config.toml
dataset = "larger renderings of crowded toy scenes"
horizontal_flip = false
weight_standardization = true
pixel_unshuffle = 2
widths = [64, 128, 256]
block = "plain"
targets = "nearness"
optimizer = "adamw"
learning_rate = 0.0035
max_steps = 26400
warmup_steps = 5280
weight_decay = 0.03
Rows from block 2 of a small model that predicts nearness at each pixel, named by matrix and row number. Each number is 500 + 50 x the weight over its row's rms, rounded and kept within 0 to 999. All counts start at 0. Numbers have three digits each.
After each channel's rows are labels from the 100 images, of 14848, where the channel reaches its highest value: "patch colour" is the nearest of a few named colours to the mean colour under the peak; "responds to" is what is common among them. Only what is clearly more common there than usual is listed. The data: larger renderings of crowded toy scenes. In brackets: how many of the 100.
# conv: 3x3 conv (model.mid.0.conv.weight, 256x256x3x3, standardized in use, each kernel summed), inputs 52-103

conv.83:591547558506545529432509514548472504568563468503483540470390454576557471499408491517531569420464544539524425477502451462479452544506527447463496494557597651
patch colour: black (27)
responds to: count: two (43)

conv.23:554454455593385568483569532448445543475596594563584522538487496509532494513472510519459552479450464454517540507563498464444526575544487461501560500488560512
patch colour: grey (52)
responds to: count: two (49)

conv.196:460656555528371513574432521547544385426489466453532462590425504544546409422420566499551477538536533438492493444539564539479499557482509491447502550568526508
patch colour: black (54)
responds to: light from the right (60)

conv.206:571490505446514497499477439594570399482438522464530547479453461563584526520533458446551410396475593527474519406490491516472498507556569512453512547508583574
patch colour: black (30)
responds to: barrel (55); largest object: barrel (43)

conv.250:560568433439518511482436593519485557486447508572458448509511513521524443520468542541480512478480618476610471522448557430598504567473548395395541498447506487
patch colour: black (56)
responds to: light from behind the scene (59); count: six (41); its colour: black (27)

conv.127:464526504550487493525478420452497437522537512497468513522555523499526428458468478517466481382475477530402492415519501483546473485497471574573535424638491470
patch colour: brown (61)
responds to: count: two (44)

conv.169:522533522477532562499491575502512602525395431498440613516363505571498536443398534455423566537506460462526529541422456563549477620429507498538392494424526673
patch colour: black (29)
responds to: arch (53); largest object: arch (38); table (31)

conv.209:408514509443379527550545485489586442514497550433470514529512522529424540432536453531538500572474481435498452539496433530505476522548492431457479497585433487
patch colour: black (27)
responds to: airplane (33)